config = dict(
    model='masked image model',
    dataset='larger renderings of crowded toy scenes',
    train_examples=22605,
    image_size=48,
    crop_scale_min=0.8,
    horizontal_flip=False,
    color_jitter=0.2,
    method='mae',
    mask_ratio=0.75,
    loss='mse',
    encoder_arch='vit',
    encoder_norm='layernorm',
    encoder_norm_position='pre',
    encoder_activation='gelu',
    encoder_mlp_ratio=4,
    encoder_head_dim=32,
    encoder_fused_qkv=False,
    encoder_bias='all',
    encoder_qk_norm=False,
    encoder_parallel_block=False,
    encoder_inner_norm=True,
    encoder_drop_path=0.05,
    encoder_patch_size=[8, 8],
    encoder_layers=10,
    encoder_width=320,
    encoder_positions='learned',
    decoder_width=128,
    norm_pix_loss=False,
    decoder_layers=3,
    init='orthogonal',
    residual_init='scaled_by_depth',
    optimizer='muon',
    muon_scale='match_rms_adamw',
    lr=0.0029,
    momentum=0.9,
    nesterov=True,
    orthogonalizer='polar_express',
    adamw_lr_other_params=0.0029,
    steps=8600,
    batch_size=384,
    epochs=146.1,
    lr_schedule='cosine',
    final_lr_fraction=0.1,
    warmup_steps=430,
    weight_decay=0.2,
    adamw_weight_decay_other_params=0,
)
Rows from block 0 of the decoder of a small masked image model, named by matrix and row number. Rows with one number belong to one neuron. Each number is 128 + 32 x the weight over its row's rms, rounded and kept within 0 to 255. All counts start at 0. Numbers have three digits each.
After each neuron's rows are labels from the 100 images, of 14848, where the neuron reaches its highest value: "strongest on" is what is common among them. Only what is clearly more common there than usual is listed. The data: larger renderings of crowded toy scenes.
# fc1: MLP up (decoder.0.mlp.fc1.weight, 512x128), inputs 64-127
# fc2: MLP down (decoder.0.mlp.fc2.weight, 128x512, transposed), outputs 64-127

fc1.198:159116111141125114084109136134129163108141059119151115106159182170124129134114095137167169099144141079129150090104126175121119067120176100190119135141138087110201150161198116188083149109132110
fc2.198:149132170162166133114042122148112098186104144122106172099077120117168103165077155135157107130107096171117185075156088125161107117146071180153046073123135109110160175101131108108163105057121102
strongest on: light from behind the scene

fc1.475:134117109125208154173056090180082153155086157131079124142097132147109140137139095115152116135170164120097117119093133127120150131077181118087168136113151136128150065073051138170121084181153100
fc2.475:117117094146176038104097131090139118093128089113108157173136171122085145100107082141160099151116165189066141096127162094133086107107197115126136153146109151124122124084109127046164142152132152
strongest on: count: six

fc1.491:139095158076171162087080117132105161142149102118124102115114125121071136110137091105146120120132130114172123129102109106146102027114089161142124104115141161142167098088182157163072164114152093
fc2.491:118157168159135084161114124130185115119162158049114101138112075168183126126147110137118156087160103112139099129117119139125118084165114149123101170068157112178078118126031133090169107149135149
strongest on: light from behind the camera

fc1.182:125140146122129092123104123170157180146147048090128119117098083112125127164113148076102118113197126169087088106115130144171105121129132170041108139174102162119140133168114126156095067141106223
fc2.182:132155101147134166118148116107122190084071162101086115130186110054083101097087091166144106108191103174100134139099153170118174119175137182135094153104084092122139111157174127119135172139234123
strongest on: light from behind the scene

fc1.253:151135106133096093142091109117091163150144158176168093131112160082145081105123164105152103160147112108124145166132114136148134101123122134118149068113063152124116172099160114070111114101131118
fc2.253:108164112156170155092124135113133107142123161119156140151111109089104118116127127124130065073129140107179103141164090130129141170166143107093188119144180141098181129188140146127065153199084143
strongest on: light from behind the camera

fc1.509:109102109111097077078115125205173128125167119150148107171148108118107136109134107185152157112132112147133128141101100169127064107131150146140115107151128116123177141133123101066104103133123142
fc2.509:120125099092171156065098052155127126146122137077071119112114118137179128154130155070151156097061117062155122100122148087172165114106176195124164171089143152150189147131183131127120140134156150
strongest on: light from behind the scene

fc1.366:109089155126090059119137135138139131113152121130071134156134156135103135118153051191092139161145086164136119098083129149120150128129163141059169111152198084084092118202118171135119107087113129
fc2.366:146134115054151172123148102090142161090118092126130128121070129136089170147131156117140103082115153108097111176079079119113114135108095133125090132151106180168162160123132085091077069170084118
strongest on: light from the right

fc1.164:096162147085095140169132090174176068118175134102144090037120133122145166136186109129092156112136112161145141082113106142112126080139138188117153162135198160153082088146116126149163145103150070
fc2.164:106095111183154114134122135134142088155122105199185142087142118174162167137060164150129185096101085162133122133110120098123137111096095067073132099142123077144121086120077130130105116092133090
strongest on: its colour: green

fc1.155:092177150114158103143136077150136106153139133131120143123116121128080124163205131178142127121088166100163122100148170069088114127099115099114141125099114110116100150150121151165170081148064165
fc2.155:117135142141137151133087134156178145213142155107133169133162160093141059143115164211094147171097148164156106101161134178104108128096135129065139118156180123110183158107121174134063149121107119
strongest on: light from the right

fc1.436:125129096179158108105060182152094075102143194111131074103108117160152109121157125102178117135114130128141127091149131167144114147133181132123101143065127139116122183126152121090120054096061106
fc2.436:109129209099172167107139058132123088153096133108103180137207151100181120143092108119049147093132173163128134178153130089103136120116135117091147094142190105163161122109142175122096137147121157
strongest on: light from behind the camera

fc1.161:127123119133171132135153126166148159113189102098108098108166138087099208106156127079109158130157114180123140113132094111135163079095128064140067180146081131097132125050139136154182148177132100
fc2.161:155115136105157179129215134141083196139099131119152168095157116106142180131154164113092161114158120140074169147112101129126065131087164112051079162134131137091159120076052099186169089180113098
strongest on: light from behind the scene

fc1.293:159112144097127108129027178125124129077166117166153135093126087060113125145170096091163113114113117118127088098120148144131080096147102128167181164153173152104153116062102151164105116049130144
fc2.293:148129134154148151136147148143080078108136131126137120179107154089160120131136092095149042057143146115194138111140129178112120063102102116127148133113111095125170109105116093122176116094172163
strongest on: teal object; its colour: teal

fc1.327:156110140125111125101079170151102060174132082163127159160142100135104088170076118117108142111113158097113120147085100128089077137120157169149152186194211140117148111147146088065128103141109102
fc2.327:120077126090168046123205171109150111117115162138137170080127139157133120147156169113142111113172145116091103158187082105176113155104163136100150141100107165213063067113086134133150136194120090
strongest on: light from the right

fc1.396:135172115147142129118119124080157108171135122147127098168140132140143136193098073115143132105125151117112101164146162034124124097142086085148123069084063095109111164104148120129095094075122134
fc2.396:121147149069102126155140121114128140123103160121148155120101105112086129061106132141119106155107156198174094050116150182111104152100122138176145149113135135102170174158089143108169149128089124
strongest on: its colour: green

fc1.372:121189181153125097106139091114145148117117093067156097157164142049161106122119135117168100164144065148158166102104129079109174074148139101136178075112092088174115160109116169051151154093110125
fc2.372:168144104074163131074101150131138120180175167182122063098093115111114146184100096115138097105162132160128127122165097108131125107128120127137141130128195103040181102156139143171073070088136130
strongest on: count: six

fc1.444:127138158089118091060158120105134165159101140121098131120163131153133099141152060089138135099115115135118203155084138131112118077115186091149180136138142147122094125158155098120146143101135174
fc2.444:173087064121193153137104147096146126114123119139130134127157132111136130065138156125100126215111152086065095082095134121113098123118064142126129063101158096111155092160127145176119083183099123
strongest on: light from the left

fc1.243:102140138106130145155116160157135117133141145189038161116094172058167132161168191105138165095158121178173138114112149143144098171202176089156164158108149125105150162115110143103120153073147152
fc2.243:111125068146064088110080123144144098127113167169134134153127093149167116166125144107154126127186082117160169132116115129159146077149149133139228135153055115094110086174132087142154108062157156
strongest on: light from behind the scene

fc1.21:137162131118067085127145164151163137141173073089169096078180186120130138158077148097233132097130129154090132114107119074119139125122172156084107133154126144093127195154121092100129136125105075
fc2.21:145114148161122075120120135140083112139079139128130160077124119129159162108077082128138130097098181151110132189108115149092141169102140122108119166081082136129114125163116171142136098178137178
strongest on: teal object; light from behind the camera; its colour: teal

fc1.357:117121188126121095167157098166160091134113092126107103173128165141134056112139115162152181117141134144126134143087149066129126119113197075132180154121100113147139069116168129176118175133147189
fc2.357:154116156124106120117087201098119152113121109123070122119095112158111095081145143108140112139127115099070160104089094186178068105171116110087096119183175122172156080186089103092081148110094146
strongest on: light from behind the camera

fc1.308:128158102116115102106142149092168078151206164051144162092088135081128083189154120128073151147117113147104119097132143062167127146132167151175089104141186039122131184136161121111102130145146121
fc2.308:185106150177126127109110150118114080160087134210188142165062079130103174125167122125151148123144121119087120149124163060155141098107117057112129131143084126150087167095107102103142104149093071
strongest on: light from behind the scene

fc1.41:130143123116159129191151093197167151138148142093115072167144130159163084134072129168130177162125133157132087171089114157160139093104142125118147160106107100111132120132139081169117079151081157
fc2.41:128133193156101127078106054151151151165138128163122156115162115151090111132175101184113130109140161135104175087120160161158123103165131145088144141146107177101093055157161094153092147139128101
strongest on: light from behind the camera; its colour: teal

fc1.112:101151135103123117105129122173148117128132163121097135134145173077134138121110143070206147182130168127103115130202123123115112093074107106194118163169094097110114131139151109080102089112139142
fc2.112:121143159097113148137158194148124087117182118146128079122086118123106103118141116148151146115127122120161171126120134111144171112146172093071141094152112153175109116104154128111111146086031124
strongest on: light from the right

fc1.326:255208206155163140164127117124110138122162152156120133151084156144137152131117112101113163119110000117107084112127084120130125119147058114136113133083146139141095089102172126091115123150145157
fc2.326:126255113120114142133114154094164114145178151085151134153133101063116146198149137098111113056093104137135177121165115092131166141127185117108137120130117134151128150177148099119141062094107098
strongest on: light from behind the camera

fc1.114:137088132132117147141210159126133183135106096115162063050124162139117164165187107125113189147139111138119161132113197131113164132124189117130133134092143120145119095072138131180072115108172115
fc2.114:138122110110140198127086166143108121125133163150122121124164112106137147139145122150164119128171164099081113128121125126127122200107081111142097107155053135137091170176145166134129074107141167
strongest on: light from the right

fc1.328:098177105148114150143133166118070165124114066093114104129159111140052142093212116089171113073159132123143161133089102191126132082168176144150138050129139126147153134128164169103104124075148090
fc2.328:127146151107132149164126186158073148138116076108113136152143127143146077144139143191129126127135141100146147094162111190182164144132096153085118118205074134186169113099106068096091122167118108
strongest on: purple object; its colour: purple

fc1.178:116139110194110144162194158132107124089151100173116114129140184185057171161138169150097163143173136120120179154125133091139156185138110135132118141094132111120128096073094134107098091125110133
fc2.178:140131124095082101163051090153109123188118185113133133155086079169222115108155161096127149112104122034124111115123188110089170126131158165084144117125125103091051175126106126105164116131142148
strongest on: light from the right

fc1.379:132113155098182088154116149083163131176136169125156193116159163079112168091114137175120134084114149095155160076093106194079115121127143139128090157150131098086102137157115158081128136156115153
fc2.379:098114149173162164107111133130106182060172078184160185185142131106141174090107114125164105083073136096142113133122117106127116194138102132133137129110095105121126140137070087140097155081080160
strongest on: light from behind the scene

fc1.169:121135125134142124182136111127068092151078136148129151157156162167078103120114164111098150189143118188113110138076137147058136099086157155087155136117090106078108113127122144073164150125159162
fc2.169:073153111116153134135109161099125095082077180101131101149173099117115146137144070063105117089138143094129112212111160105149149138179099115137133134186157153131149173135148084187085137134143153
strongest on: count: six; umbrella

fc1.213:173107160120165138159091107093089109141106091140130119113091193125184106093175152120131166133080125111097100065102101124141131120069136087095112185118159194147079096110105140089104092060133109
fc2.213:161160130127121150148103169167140162104077120142154106114132193155096153091076107124169108085097118143130077135133130141147129063117162122121191174127153220136137136112110152142117159170117165
strongest on: light from behind the camera

fc1.495:139115137100136141114125078134125068150137169162120121189166077078201202160206167099109125054169140156159098084086088128091183114142057104170122094170152088137141114093145129156137126090107197
fc2.495:104124139092068105085132141190123142105109169131127137088054071183144101073159147141164106054171074147105132108155127151150171131138077123119105159147084141064102144122110164116099155105076135
strongest on: teal object; its colour: teal

fc1.385:131130128136162113116060119114089141142148146134104168138162079136151148123114132124176133129100168089118116111106127130101117101081135068091176094170106132114150118069087145121145121189025121
fc2.385:110103135091111088114116091102116122196094150175163147142068114092113164141114135146138170133119119149107111134161193130066135157139148175169139144108116101135118145100162171202127172069147193
strongest on: its colour: green; its colour: yellow

fc1.122:098138159096086123145114167118116133147100062165100078173136160084134108156156119173125132125155116149159148092103136153136130136130159126184162071136167110118186124109087081090112149133089084
fc2.122:129135128166148082074156119083143170171144099134148080132100135160080168148133140077125127109120160145126109181133131116173183076173114115106177141106137183194169131086194151115117135147121128
strongest on: light from the right

fc1.94:119146098143176100117129103164096103067121045214122121130111108122139058154122138154163145159162138099156112113105123119083126144088126127125166176169118174089144100136084107173079167108101086
fc2.94:168050089142183104165190145065160106144107106118126143130122141163110133117077164146148118125199064167145185093087128141141103153138119157139156142117136098178144066106134135129096073075113143
strongest on: light from the left

fc1.65:103159102097164121129116109161085138099142083134100139113151080136070161135123109181111176134157117082194183121084193132169098156134086075153128185164116138144096088139034148099060119129132099
fc2.65:117132207142087109146126100118170175127141170103088106138132148089116148164057130102144092083178099153106138129063084177158156082125193131114172125153142100154147110098151126136157146065111126
strongest on: light from the left